Rows from block 4 of a small CTC image transcriber, named by matrix and row number. Rows with one number belong to one neuron. Each number is 128 + 32 x the weight over its row's rms, rounded and kept within 0 to 255. All counts start at 0. After the name is the row's rms in percent of the matrix's.
Before each neuron's rows are labels from the 100 images, of 14976, where the neuron reaches its highest value: "responds to" is what is common among them. Only what is clearly more common there than usual is listed. The data: numbers of one to four digits printed on busy colour backdrops. In brackets: how many of the 100.
# fc1: MLP up (model.blocks.4.mlp.fc1.weight, 384x192), inputs 0-63
# fc2: MLP down (model.blocks.4.mlp.fc2.weight, 192x384, transposed), outputs 0-63

responds to: the digit 7 (52); first digit: 7 (29); last digit: 7 (27)
fc1.81 088 [116 150 139 165 119 137 137 148 145  93 142 169 114 143 125 187  57 141  65 117 188  91 151 176  80 135 131 112 140 130 140 102 145 116 135 120 151 139 160 185 125 179  61 134 152  69  88 126 144 171  95 131  88  83 140  88 107 103 150 175 136 134 170 154]
fc2.81 101 [110 162 121  87 122 119 124 153 137 173 157  99 103 126 105 139 125 119 105 161 139 134 142 196  93 171 118 121 122  85  83 110 129  91 123  72 156 147  87  63 145 147 107  80 142 143 145 132 107 150 131 143 242 148 135 187  78 203 109  98 106 140 173 114]

responds to: the digit 0 (46)
fc1.14 076 [121 126 104 140 100 115 142 119  90 145 194 144  53 175 197 123 134  75 106 147  92 173 138  84  89 116 115  67 127 174 105 133 133 165 150  93 131  67 162  96  97 143 234 121  86 125 109 165 131 137 116 120 134  53 162 120 123 147 137  71 146 117 181 159]
fc2.14 075 [155  95 131 110 122 116  86 132  81  64 101 112 148 159 133 140 111 135 128 124 139 107 160 167 129 125 147 129 127 182 121 102 123 133 210 115  96 164 127  94 186 217 103 149 126  74 118 115 125 105 146  76 139 125 111  93 183 177  92 182 139  37  95  86]

responds to: the digit 5 (50); first digit: 5 (26)
fc1.141 104 [111 148 160 134 143 103 126 142 157 118 126 175  74 130 139  83 132 131 131  90 122 137  90  72 136 100 132 117 135 163 125 120 154 102 154 149 103 182  93 157 112 164 110 154  35 112 145  84 182 167  63 178  90 100  24 102 102 221 108 120 124 141  77 149]
fc2.141 095 [145 155  63  86 166 163 126 130 112 127 134 132 170  92 141 124 160 103 140 213  81 122 112 177 129 113 105 163 149 123 160 100 105 162  94 104 142 129 124 121 131  94  84 100 157  98 124 111 107 123 149 139 151 169 200 118 137 102 144  92 144 123 146  74]

responds to: length: four (73)
fc1.75 106 [105 108 116  95 181  85 137 127 151 175 137 152  54 152  93 125 168 101 115 130 168 159 128 105 160 129 169  76 180  98 147 166  81 100  89  93 169 169 155  86  89 189 102 149  33  57 106 169 101  98 140 141 149 164  56  64 136 139  99 147 118 108 112 154]
fc2.75 104 [174  89 103 134 130 138 171 153 136 150  64 160 101 142 110 111  55 117 166 133  54 143 125 105 114 111  92 161 123 112 102 123 194  93 187  71 115 158 160 121 207 150 120 189 174 189 135  66 123 134 125 130 147 122 123 148 104 156  91  79 137 111 138 131]

responds to: on a plate (68); length: four (51)
fc1.332 070 [132 148 124  93 133 170 162 112 177 179 134 128 118 102 160 143  87  94 161 124 153 149  99 170 108 156 101 208 130 125  33  83 139  89 177 128 132 137 133 143 111 113 113  99 103 185  79 169 142  94 184  70 145 126  80 112  66 100 127  38 143 124 107 168]
fc2.332 051 [144 121 126 175  77 104 132  81 170  98 146 123 160 105  96 129 135 171 117  67 113 121 103 105 150  99 156  67 109 164 203  99 128 106  39 137 139 162  93  83 127  91 165 143 109 103 170 152 153 150 164 158 121 131 113 161 134  77 156 175 107 106 224  98]

responds to: the digit 9 (46)
fc1.163 111 [132 117 174 124  98 151 116 156  68 167 181 102 159 116  82 110 126  95 132 117 162 120 127 144  64 209 114 127  98 104 144 107 118 106 102 175 129 186 100 143 117  98  84 123 158 212 171 163 130 127 135 135 159 112 166 120 142 126  74 134 156 131 138  89]
fc2.163 104 [137 165 135 125 104 161 131 102  83 126 139 116 144 140 157 154  77 127 142 131 108 173  65 114 167 114 140 107 147 213 103 151 132 154  94 120 113 176 135  86 195 127 158 147 140  78 110  88 121 149 150 100 148 139 131 123 176  72 177 117 152 177 150 118]

responds to: length: four (82)
fc1.5 108 [101 164 126 152 121 116 173 168 131  77  81 119 108  88 104 148 120 139 129 169 109 213  99  78 116 141 136 103 162 145 125 118 111  72 145 136 112 126  87 146  83 133  97 123 127 148 149  97 167 153 218 131 114 164 135 123 106 136 124  27 110 130  96 114]
fc2.5 111 [ 98 134 149  84 137 133 135  60  90 121 109 120 132 174 127 178 149 170 137 127 152 129 185 157 102 116 115 124 148 112 115 114 139 147  81 129 132 117 101  95 136 139 175 133 111 151 123 127  96 149 116 163 133 124 170 133 204 128 135 200 157 104 103 147]

responds to: length: three (50); the digit 8 (49)
fc1.6 108 [ 96 132 131  96  70  99  93 173 113  88  97  83 160 107 129 158 149 132  95 160 140  95 162 133  89 172 151 138 162 171 129 106  85 154  84  94 173 138  74 108 146 113 145 141 106  91 164 146 114  98 135 128 103 137 137  77 123 119 123 105 129  99  70 126]
fc2.6 109 [172 119  89 138 150 129 133 151  41 126 166 179 133  91 137 114 107 135 158 122 165 130 147 127 118 151 181  84 104 136 108 132 159 127 118 140  68 141 146 116 138 148 119 158 108 168 137 120 146 176  77 123 120 113 108 206 111 126 156 155 147 100 121  92]

responds to: the digit 9 (59); length: four (58)
fc1.265 107 [128 112 139 121 141  55 180 171 109  58  74 159 104 168 163 137 112 114  95 103 150  93  93 216  97 125 111 122 172 151  72  88  96 139 130 144 152  99 161  82 162  40 140 115  73  98 124 144 152 101  96 131  63 131 110 143 123 222 182 126  95 144  58 130]
fc2.265 105 [125  99 190 150 147 140 124 159 183 126 104  77 138 161 111 135 109 132 114 160  99 143  88 140 120 127 120 180 108 140 146 123 142 126 106  69 118 117 157 149  90 148 126 176 147 178 100 101 118 170 175 132 178 110 137 128 143 131 116 151 153 100 129 136]

responds to: last digit: 1 (30); first digit: 1 (26)
fc1.234 100 [130 133 119 104 126 195 164 124 139  81 167 159 189  61 137 163 124 150 174 126 145 144 188 143 129 168 107 149 208 110 127 121 140 119 140 134  98 176 135  74  83 106  58 148  72 126 116 205 136  88 147 188 138 160 160 128  54 146 113 128 157 156 145  98]
fc2.234 103 [130 146 171 133 100 152 158 118 141 147 108 133 117 111 182 124 105 132  38  83 148 202 148 129  76 123 121 136 119 186 117 103 102 159 203 133 123  69 139 156 121 124 139  83 167 140 159 139 163 139 102 140  77 115  62 108  81 146 127 104  99 125 193 166]

responds to: the digit 0 (48)
fc1.324 086 [121 140 105 121 141 170 131 100 144 161 217 144 130 120 115 142 102 146 122 150 171  85 105 105 141 120 181 161 125 103  60 167 116 133 138 128 178 100 158 108 117  81 115 164 106 109 120 151 140 142 108  86 110 159 176  99  80 130 160 131  90 150 115  90]
fc2.324 076 [ 93 159 112 145 143 140 115  69  88  75  96 100 172 122 108 185 186 117 130 130 103 156 123 114  97  84 124 156 144 165 104  95  92 154 107 123 127  23 127 120 163  67 129  55 142 101 118 157 124 158 150 144 146  62  62 131 136  90 112 137 120 126 164 106]

responds to: bold (72)
fc1.44 106 [ 92 111 122 166 166  97 171 117 103 121 145 107  92 241 113  79  95 126 146 125 201 162 135 139 182  62 134 124 155 125 125 115 154 151 138  97 159 108 147 175 165 124  98 160 103 116  49 166 132 143 156 194 142 144  72 104  90 140 101 235 176 149 116 117]
fc2.44 107 [212 172  61 136 132 135 125 111 124 136 119 131 146  79 109 135 146  61 144 103  98  62 109 150  94 134 133 181 100 186 104 132 116 104  88  95 114 100 114 147 166 125  60 146 113  94 166 134 138 149  83 131 126 101  91 132 133  92 171 100 178 138 111 115]

responds to: red ink (32)
fc1.187 106 [ 71 118 101 122 136 109 131  94 130 117 142 186 120 115 153 146 162 113 115 172 165 107 153 192 122 121  97  88 142 187 118 139 142 147 156  79 137 147 157 127 118 147 146 155 102 136  82 123 128 110 121 149 111 118 123 112 142  83 137 146 136  67 160 148]
fc2.187 106 [183 137  76 160 126  98   9 144 176  98 106  81 151 126  78 151 146 153 154 175 125 115 156 163 141  96 190 190 117  80 137  26 169 103  60 126  87 113  86 141 115  98  84 120 166 151 141 139 104 155 174 124 147 137  98 111 250 128 110 169  95  91 144 114]

responds to: the digit 9 (47)
fc1.261 119 [117 128  91 137 105 144 152 137  99 135  84 153 146 148 148 106 153 151 125 147 161 168 146 145  80 117  61 100 108 118 131 141 152 158 115 121 107 138  97  86 156 146 111 144  89 175  39  89  89 102 106 181 178 124 169 139 120 141  62 116  82 120  82 123]
fc2.261 113 [108 117 135 146 166 159 146 156 114 135 169 146 166 122 140 100 145  82 106 144  99 141 120 126 159  96 139 129 195 149 163 176 145 138 120 140 176 109  99 101 141 119 189 138 178 138 163 161 118 106 105 112 124 164  73  73  85 129 117 129 112 170 132  70]

responds to: the digit 7 (54); first digit: 7 (30)
fc1.241 089 [169 181 152  76 144 206 159 116  83  95 162 144 131 140 156 140 157 167  73 122 100 179 232 124 112 110  68 143 136 112 107 157 120  62 145 158  97  92 133 167 149 117  75 200 143 155 123  96 133 106  94 166  89 105  85  87 136 131 134 135 110  91  72 150]
fc2.241 081 [ 79 139 146 176 201 113  93  83 130  91 152 137 105 104 131 127 134 125 186 227 144  99 172 213 148 161 142 137 124 115 126 179 129 130  91  90 163 126 102 105 174  39 132  78 108 115 132 160 119  86 150 127 118 217 141 201 118 164 120 158 145 137 169 113]

responds to: on a plate (100)
fc1.296 114 [ 96 110  86 114 122 175 144 113 148 200 131  72  88 117 146 154 138 124 149 151 111 138  97 141 163  63 110 161 125 117 141 138 169  74  70 170 129 154 112 115  70  59 147 139 147 121 171 115 117 106 147 113 186 159 104 110 126 128 101 115  65 121 110 153]
fc2.296 095 [ 95 120 129 121 126 137  75 145 102 255 104 147  72 139 153  87 115 157 145 130 179 111 144  67 101 124 111 130 130 141 127 176 127 109  75 164 100 136 173 153  73 140 139  55  75 162 131  99 106 140  88 150  78 101 105  93 166 136 123 131 115 159 119  54]

responds to: red ink (26)
fc1.1 106 [ 95 101 132 158 127  75 103 101 145  69  87 140 175 191  90 135 182 146 140 134 124  74 162 140 110 131 102 102  84 165 119 152  96 104 161  75 145 142 162 130 125 138 198 102 104 203 102  99 121 120 131  73 148 145 104 127  60  58 151 160 162  96 123 156]
fc2.1 096 [106 162  86 161  88 163  94 151 122 147 162 159  76 101 117 162  93  59 125 112 147 117 194 127 112  86 122 180 139 128 106 120 153 136 150 154  94 111 118 114 123 129 107 151 184  74 156 190 136 120  62 121  93  87 161  96 138 122 104 114 131 124 110  66]

responds to: the digit 0 (53); length: four (51)
fc1.319 062 [103 123 128 159 143 117 109 169  67 142 104  56  83 144 170 129  93 111 171  94 105 157 140  72 132 145  69 102 131 115 119 137 112 129 125 171 141 154 128 136 114 120  86 157  97 129 115 141  87 146 139  97 114 135 162 199 195 132 105 119  90  95  74 172]
fc2.319 052 [115 144 104 105 104 180 118 116 109  66 139 161 152 102 144 139 147 174 115 139 109 172 105 123 143  71 140 107 160 174 115 142 139 104 107 149 136 145 141 110 148  80 137  89  99 122 160  85 142 184 122 118 139  82  49  86 188 133 133 162 119  86 150  71]

responds to: the digit 0 (46)
fc1.166 101 [ 90 141 123 142 116  99 143 157 115 145 146 120 116 174 130 144 177 117 101 133 162 143 140  93 143 158  92  91  48 110 120 101 143 141 146 136  69 131 110 166 136  50 176 121 139 126  96  97 142 103 124 107 112 134 150  95  98 109  98 115  97 177 139 179]
fc2.166 104 [115 158  65 115 140 110 160 211 129 161 127 103 143 133 108  37 144 101  93 101 134  66 202 144 144 110 174 133 158 144 151 125 169 129 202 108 164 167 150  82  94 184  70 183  86 112 119 141 136 146 119 132  99 109 103 181 175 147 133 122 147 156 113 128]

responds to: on a plate (67)
fc1.329 055 [116 156 101 136 140 124 124 128 133 128 255 102 145 155 227 164  91 124 148 132 156 131  99 160 135 127  95 128  65 134 142 166 118  97 162 128 118 124  68 131 115 114 159 114 227 157 160 171 113 161 120 104 132 116  66 141 103 136 130 109  95 120  98 140]
fc2.329 041 [177 131 104 116 118 105 105 120 127  86  97 120 114 116  47 126 166 138 107  82 100 179  50 138 121 116 159 123 186 201 131 171 130 103 110 148 149 159 150 132 135 148  73 128  87  69 116 105 144  70 114 136 135 150 135 115 145 119 128 143 115 118 143 125]

responds to: bold (78); the digit 7 (52); last digit: 7 (36); first digit: 7 (33)
fc1.214 085 [121 156 175 134 201 137 169  83 158 114 106 125  86 113 103 132 161 105  94  89  50 116 145 117 128  97 151 118 117  87 139 169 132 114 134 143 123 120 151  99  91  94 101 114 155  65 102 129 125 118 106 120 141 155  90 128 170 179  87 146 119 136 134 146]
fc2.214 089 [144  20 134  72 109  99 107 129 103 155 148 152 122 155 105  92 139 118 133 124 131 141 108 134 205 142  99 188 159 131 103 152 114 154 117 133 123 153 144  99  96  93 164  74 115 127 123  76 111 100  83 142  92 105 130 145 150 109 180 131 149 112 145  84]

responds to: bold (81); on a plate (66); length: one (63)
fc1.204 055 [140 195 122 129  98  46 168  80 139 171 157  69 129 139 147 149 107 105  53  62  11  93 117 128  88 125 138 108 167 123 138 115 146  90 155 136 124 149 146 159 126 115 134 133 101 136 111  94  57 127 152 125 162 144 104 128 121 119  92 118 140 127 138  86]
fc2.204 045 [129  67 131  82 131 190 105 167 134  70 102 151 120 108 110 133 150 127 194 164 171  86 128 120 110 126  58 130  82 184 123  89  71  88 137 129  91 150 155 135 131 103 121 121 143  87 146 128 140 160 132 150 120  40 137 109 157 140 107 157 150 134 123  95]

responds to: last digit: 1 (32); last digit: 4 (26); red ink (25)
fc1.317 099 [177 153 153 100 101 132  69 106 143 121  81 133 129 138 115 130 128 108 127 136 124  94 159 128 132  77 121 126 131 101 142 177 123 121 200  65 132 117 107 134  60 166 130 131 111  96 129 186  91  93  84  76 135 165 118 219 124 146 100 145 125 121 165 170]
fc2.317 113 [153 129 101 145 126 171 132 101  82 101 113 133 121 159 105 113 114 167  82 124 132 154 127 110 108  98 166 175 129 139 161 112 190  56  76 133 117 109 180 176 128 171 125  86 162  81 114 143 133 131 104 132 148  87 159  71 130 178  94 131 121  98  32 135]

responds to: length: two (56); last digit: 6 (27); first digit: 8 (27)
fc1.32 118 [ 47 191 173 109 102 132 155 110 147  93 136 160 171  92  86  94 127 132 107 153 143 132 166 152 126  90  87 172 140 109 127 138 126 144 105  85 133 152 108 129  20 158 119 127 119 140 114 154 156 147 145  44 179 153 120 135 104 126 129 133 145 121  81 182]
fc2.32 113 [158 113 100  95  85 155  90  73 178 101 131 122 104 114  78 171 130  66 169 159  34  94 131 103 128 105 122 113 132 115 180 154 134 107 113 183  76  70 153 138 175  86 201 123  62 166 140 137 137  81  90 139 175 148 162 117 132  60 125 124  89 122 143 174]

responds to: length: two (53); last digit: 8 (28); first digit: 8 (27); last digit: 9 (26)
fc1.68 052 [113 153 169  61 144 147 129 133 135 123 146  63 161 121 139 146 127  78 149  87 163 119  94 145 115  92 168  90 177 130 120 115 115 122 201 139 153 178 122 155 114 150 126 137 157 153 142 114  99 167 160 141 109  87 105 130 127 136 128 164  78  96 105 113]
fc2.68 052 [143 129 109 182  99  87 115 131 115  98 133 127 118  72 114 174 116 122  96 170 105  29  87 120  99 137  88 114 100 155 150 125 143 124 122 142 108 168 139  87 156  89 124 115 128  54 117 120 144 137 161 118 137 111 131 137 161 121 133 148 117 140 157 112]

responds to: the digit 7 (54); last digit: 7 (32); first digit: 7 (30)
fc1.260 096 [108 134 170  99 145 126 114 112 120 122 183 114 133  64 209 158 180 103 149 175 113 144 168 139 106 180 132 109 180 184 132 112 101 158 144 161 103 122 120 128  87 143 151 105 187 131 175 113  92 168  95 111 142 116 148 103 121 156 133  92  72  90 101 154]
fc2.260 107 [202 129 131 119 132 107  86  81 118 126 144 138 117 160  69 121 120  92 148 151 158  88 158 153 142 132 138 135 120 136 106  94 138 141 159 124 152 153  91 126 121 107  53  72 103 115 107  96 141 101 114 147 132 180 121  65  94 124 148 130  91  84 136 107]

responds to: the digit 7 (73); last digit: 7 (34); first digit: 7 (31)
fc1.310 084 [134  97 152 142 124 144  50 157 134 134 114 149 150 110 164 105  90 124 187 188  99 103 151 153 147 217 116 130 152  96 177  85  99 110 172 135 198 114 102  89 120 175  98  97 166 148 131 176 150 123  99 109 111  96 180  59 144 124 152  71 110 139  77 136]
fc2.310 082 [202  99 154 131 132 151 132 111 181  83 158 133 114 134 137 110 156 142 104  88 105 165 103  55 106 107  89 160 166  83  64 102 133 179 154  77  82 103 134 112  74 102 159 135  91 123 100 161  92 135 114 122  41 160  87 142 160 185 113 153 159 128 131 153]

responds to: the digit 0 (52)
fc1.372 113 [166 127 121 147 136 142 134 107 163 194 151 128 134 149 111  99 104 187 173 112 169 146  77 118 146 142 123 113 106 128 123 113 116  60 176 155 119 155 148 131 156 175 103 113 126 158 117  67 148 160  97 157 120  74  72  85 143 127 113 109 179  96 122 132]
fc2.372 112 [ 88 117 100 149 222  73 148 109  89 147 105 145 178 137 185 123 195 135  78  86  68 167 153 126 136 139  80 114 145 130 120 122 152 141 125  95 151 129 143 124 122  62 126 141 125 130 143 168 194 123  80 106 112 157 153 151 102 151 146 166  53 102  88 127]

responds to: the digit 9 (62); first digit: 9 (32); last digit: 9 (25)
fc1.192 113 [138 163 123 168 152 122 144  68  78 138 154 139  87 173 122 120 118 153  79 146 174 149 125 113 134  86 136 133 159  11 141 119 118 125 113 134 144  82 120  93 100 153 148 119  89  81 139  74 125 111 104 149 116 117  99 161 118 126 104 152 149  86 123 142]
fc2.192 101 [ 90 106 111 150  99 117 122 167  91 150 145  94 116  76 144 140 116  72 136 123  95  89  94 143 144 151 107 147 146  28  86  92  74 183 121 144  88 146 149 145 204 118 104 151 133  89 220  72 113  96 127 125 110 111 156  76  95 160 125  83 157 129 139 144]

responds to: the digit 0 (47)
fc1.206 106 [141 150 115 169 113 135 135 116 137 120 172 125  97 171 132 117 140 129 167 106 153 120 100 152  91 134 102 152 141 115 125 145 114  65 122  67 159 210  80 115 160 122  70 116 136  96 168 114 123 122 170 118  97 131 183 104 119 121  92  70  91 191 130 134]
fc2.206 103 [134 135 105  65  88  77 185 174 113 150 115 154 140 172 110 128 163 106  89 112 127 147 153 115  98 138 167 157 128 118 117 124 144 147 112 157 119 154 163 124 116 109 152 145  66 210 109  94 133 108 153 153 124 150 104 133 152  88  90 105 138 129 132 103]

responds to: the digit 9 (45); last digit: 9 (26); first digit: 9 (25)
fc1.125 095 [127 130 173 115 101 212 152  89 128 135 174 156  80 117 118  87 134 160 119 140 104 140 127 112  76 129 112 104 164 120 103 129 204  95 122 158 183 133 140 109 126 147 117 151 136 137  86 102 130  60 148 163 172  56  37 162 100 174 119 153 123 143 119 104]
fc2.125 102 [142  88 121 175 151 100 131 177  98  92 106 119  96 148 136 150 112 124 150 180 167 145 198 140 126 137 137 136 156 141 125 115  50 160  76 154 102 118  89  72 152 151  94  92 124  97 172  71 188 148 161 125 124 173 144 146 124 176 138 142  91  88  37 132]

responds to: bold (84); red ink (29)
fc1.336 101 [135 101 208  84 133  92 104 124 130 122 141  99  77 144  95 106 136 106 133 126 105 127 135  80 143 114 151 109 156  91  88 143 148 116 219 121 119 112 101  70  97  96  62  60 110 165  85 138 119 155 106 126 147 187 105 136 162 161 116 163 105  95 174 157]
fc2.336 110 [141 151  98 104  89 159  98 147  64 113 157 104 154 187 167 147 107 139  58 112 105  86  91 129 122 123 101 169 108 127 130  86  43 166 125 148 146 116 105 149 155 126 166 134 151 102 171 142 122 116 124 126  98 133 113 121 142 134 127 133  79 141 171 202]

responds to: on a plate (99); black ink (30); grey ink (25)
fc1.168 082 [142 149 104 123 145  84 136 112 123 107 190 114 156 127 136 103 160 141 177 140 172 115  86 145 148 122 105 177  65 136 122 139 108 116  76 145  62 137 123 125 150 118  81 105 161 151 111 105 120 103 101 185 119 217 174  99 138 139 143 130  81  94 153 129]
fc2.168 086 [126  96  92  47 123 140  99 185 102 172 153  93  65 135 143 100 158 114 120  99 117  86 106 122 168 125  86  91 145  70  82 132 105  92 139 113 111 144 151 167 141 117 174 110  52 140 171 142 157 141  93 116 144  84 113 139 177 105 121 102 126 106 107 121]

responds to: length: two (52); first digit: 1 (28)
fc1.219 095 [ 87 137 142 137 171 141  83 112  95 114 124  76  83 176 134 180 127 105 222  89 130 115 131 155 171 144  70 147 185 137 159 148 113  87 134 175 129 128 160  80 171 131 110 162 150 122  86  96 117 148 138 131 103 126  99 129 178 104  82  98  81 147 118 117]
fc2.219 102 [151  56  57 140 124  62 121 118 105  73 107 132 140  89 117 161 174 155 109 103 126 106 100 116  29 112 182 171  83  94 185 155 123 171 179  99 119 148 148 102 142 174 116  91 128 170  81 172 182  91 139 125 160  94 112  99 187  95 103 190 121 148 129 105]

responds to: on a plate (67); the digit 6 (46)
fc1.215 086 [165 170 117 118  77 140  96 103 140 131 155  40 135 170 164  65  96 108 111  81 109  87 146  81 161 132 158 139 174  85 193 155 110 150 205 100 145 138 159 103 111 178  83 136  86 132 160  89  78 152 116  89 144  96 109 114 189 147 117 108 116 101  65 129]
fc2.215 088 [138  81 174 122 144 127 118 157 138  94  93 162 165 117 128 108 131 104  80 143 133 150 148 169 119 112 120  80  54 139  65 171 128 109 150  97 113 147  89 109 160  38 187  69 174 156 163 153 122 194  68 129 112 105 145 135 190 209 156 192 124 142 190 115]

responds to: length: two (52)
fc1.183 107 [154 143  74 139 160 113 123 165 121  85 185 133  86 110  62 113 117  94 213 204 129 140 121 155 168  87 178 176 154 127 185 125 115 108 140 140 159 144 156 128 124  55 122 129 174 140 159 138  74 117 106 142  97 143 132 110 136 131 186 159 129 116 108 125]
fc2.183 108 [178 137 107 123 151 134 103 110  76 125  85 123 141 197 155 132 123 152 145 140 134  61 193 130 117  77 104 147 162  63 155  81  92 179 140  68 149 142 170 159 159 130 163 131 112 124 139  88 131 130  98 105 111 131 206 114 125 165 120 144 154 154 161 126]

responds to: bold (73); length: one (66)
fc1.305 110 [128  94 119 146 147 105 139 128 121 129 139 136  63 195  71 108 133 112 126 134 122 124 200 132 130 111  95 165 137 134 132 108 167  24 108 126 138 129 111 146 125 115  97 137 115 159 123 117 103  91  81 179 163 174 103 133  99 156  87  82 133 144 129  99]
fc2.305 114 [185 139 124  93 145 115 114 134 116  86  67 170 117 170 150 126 157 150 121 101 157 121 186 118  91 122 109 154 127 128 156  61 141 134 155 132 134 173  95  92 139 148 122 133 104  85 146 186 144 239 108 133 116  80 145  99 111 155  95 163  99 115  93 119]

responds to: length: two (55); blue ink (25)
fc1.309 085 [120 100 115 147 141 102  92 110 125  96 147  87 198 133 160 158 120 168  66 146 129 121 164 152 131 139 172 107  79 119  95 133 162 115 121 116 115 124 138 106 132  99 104 133 132 140 161 136  19 118 142 156 116 120 139 175 150 101 121 167 141  93 200  50]
fc2.309 083 [132 126 137 122 129 117 130 124  86 109  40 171 110  97  97  90 129  78 167  98 127 119 148 107 162 146 108 146 122  96 129 105 131 109 128 111 123 140 161 162 156 164  93 166 154  95 189 119 181 129 130 137 137 109 101 103  94 167  94 147 123 115 110 104]

responds to: length: four (61)
fc1.23 099 [157 155  93  74 152 187 117  93 125  68  73 163 221 109 143 158 153 190 133 136 179 162  84 167 135 121 123 108 148 154 170 101 148 168  78 136 121 162 128 134 138 146 141 149 106 171 137 165 100  98 138 132 167 108  81  91 117 127  86 118 147 123 167 171]
fc2.23 100 [164 167 164 103 124 133 185 118 191 117 172 152 117 152  89 127 128 132 140 128 116 130 137 170 153 107 132  95 158 134 112  96 133 123  93  99 109 124 243 135 165  90 184 132  96 198 148 166 131 159 102 133  73 122 206 196 116  90 131 134  92 148 164  58]

responds to: length: four (59)
fc1.49 108 [153 114 109 150 119  51  82 140 112 128  85 115  92 138  91  74  85 115 126 145  95 123 113 146 153  96 175 176 119 143 118  65 104 143 157 117 139 117 125 136 129 139 143 130 150 110 113 166 215 164 220 143 139  92  73 140  80 114 164 101 120 123 122  84]
fc2.49 102 [124 138 113  76  69 211 132 116 106  85 155 138 133  98  82 137 105 127 151 170 172 146  73 154 146 121 106  66 195  97 164 129 174 102  56 137 164 122 126 155 100 158 107 105  94 124 141 100  93 136 122 124  88 207 138 152 124 109 103 143 157 116 139 158]

responds to: length: two (52)
fc1.335 097 [121 165  65 128 160 116  83 162 184 115 105 165 157 119  94  57 176  56  45 105 159 145 149 178 110 138 117 146 100 149 141 139 124 142 120 175 166 142 148 136 116 141 106 140 167 169  96 155 177 133 141  96 149 139 129 114 186 196 153  96 147 111 131 134]
fc2.335 089 [ 47 123 100 126 133 105 174 107 132 164 137 126 122 145 150 192 109 124 107 166 100 127 173 118 105 126 145  89 169 164 146 147 143 101 126  89  84 128  97 101  74 117 108 153 155 133 179  98 105 120  22 134 117 122 116 171 168  68 177  96 138 138 116 135]

responds to: length: four (59); the digit 3 (52)
fc1.54 084 [112  71 154 138 122 106 150  84 135 197 207 152 140 153 142 117 147 200 186 141 144  92 176  98  81 200 104 145  98 132 150 115  58  87 150 109  89 182 104 125 133 123 126  99 170 216  66  97 124 154 201 115 111 136 139 136  66 129  72 166 134  89  86  86]
fc2.54 080 [150 169 121 133 151  85 126 105 110  67 123 134 158  97 160 115 112 117  94 112  83 178 113 120 158 100 143 104 123 130  86 122 121  67 142 159 148 190 165 199  93 148 117  94 117  86 203 107 134 118 201 134 113 169 113 112 175 155 148 103 150 141 138 133]

responds to: length: four (69); the digit 0 (55)
fc1.269 089 [117 120  92  94 129 144 133  93 126 121  71 166 169 108  92  77 124 178 107 106 100 134  97 152 147 184 108 120 124 115  67 173 136 145 111 183 138 136 157  95 104 108 112 123 141 106 100 204 122  93 141 146 155  91 111  71 102 175 142 151 132  97 123 141]
fc2.269 090 [139 143  86 134 147 112 165 153 114 121 158 140 144 115  63 142  77 148 153 134 131 117 129 124  94 165  87 120 160 114 140 177 166  91 170 113 132 122 110 167  85 125 142 106 161 148 105 137 131 199 130 142  82  96  92 109 101  81 126 154 155 164 195 123]

responds to: the digit 0 (50); first digit: 0 (25)
fc1.110 074 [161 161 157 107 135 176 118 103  91 210 186 118  78 193 109  87 138 128 173 144 156 171 153 136  59 123 115 139 124 140 100  90  53  42 190 110 144 132  95  85 157 147 111 110 149 126  97 138  77 101 168 132 104  97 134 140  96  87  77 169 137 115 137 122]
fc2.110 066 [151  96  99 184 129  67 155  95 130  38 111 167 139  78 171 115 129 149 137 120 119 137 155 143 117 115 162 108 142  52 127 139 147  74 111 159 159 162 137 144  89  56  95 116  70  97 164 138 130 120 145 141 113 180 101 141 122 185 147 144  95  78 141 119]

responds to: the digit 5 (49)
fc1.308 121 [ 73 192 145 147  73 142 134 131 178 109 148 156 109 122 149 148 121 115 100 107 161 138 116  75 117  92 137  75 138 159 199 120 165  91 110  83 137 191 154  89 141  72 167 173 123 159 161  98 201 145 141 124 143 136 109  61 141 113 129 137 134 122  73 143]
fc2.308 114 [137 176 156  90  95 152 124 115 147 176 132 111  91  91 132 139  87 119 202 144 102 150 133 153 153 155 139 167 124 162 131 168 149 112 144 138 116 127 118 164  95 159 102 114 166  72 106  58  91 107 136 122 111 136 133 101  65  84 152  91 150 128 138  94]

responds to: the digit 5 (48)
fc1.105 113 [180 118 102  94 115 134 135 138 123 111 147 147 196 100  85 123 155  99 106 139 115 124 112 152 111 132 131 139 110 120 116  64 164 103  87 125 151 157  79 157 122 107 114  77 145  99 180 142 110 117 171 147 159  96 117 111  84 103 174 124 132 110 151 127]
fc2.105 111 [164 146 135 160  72  58 141 153 117 175 119  68 113 129 133 157 108 139 132 187 167 132 154 139  99 167 100 100 156 121  91 169 125 100 159 116  63 104  91 126 112 139 101 171 185 170 117 144 135 134 123 131 129 155 167 148  79 133 122 102  88  91 171 126]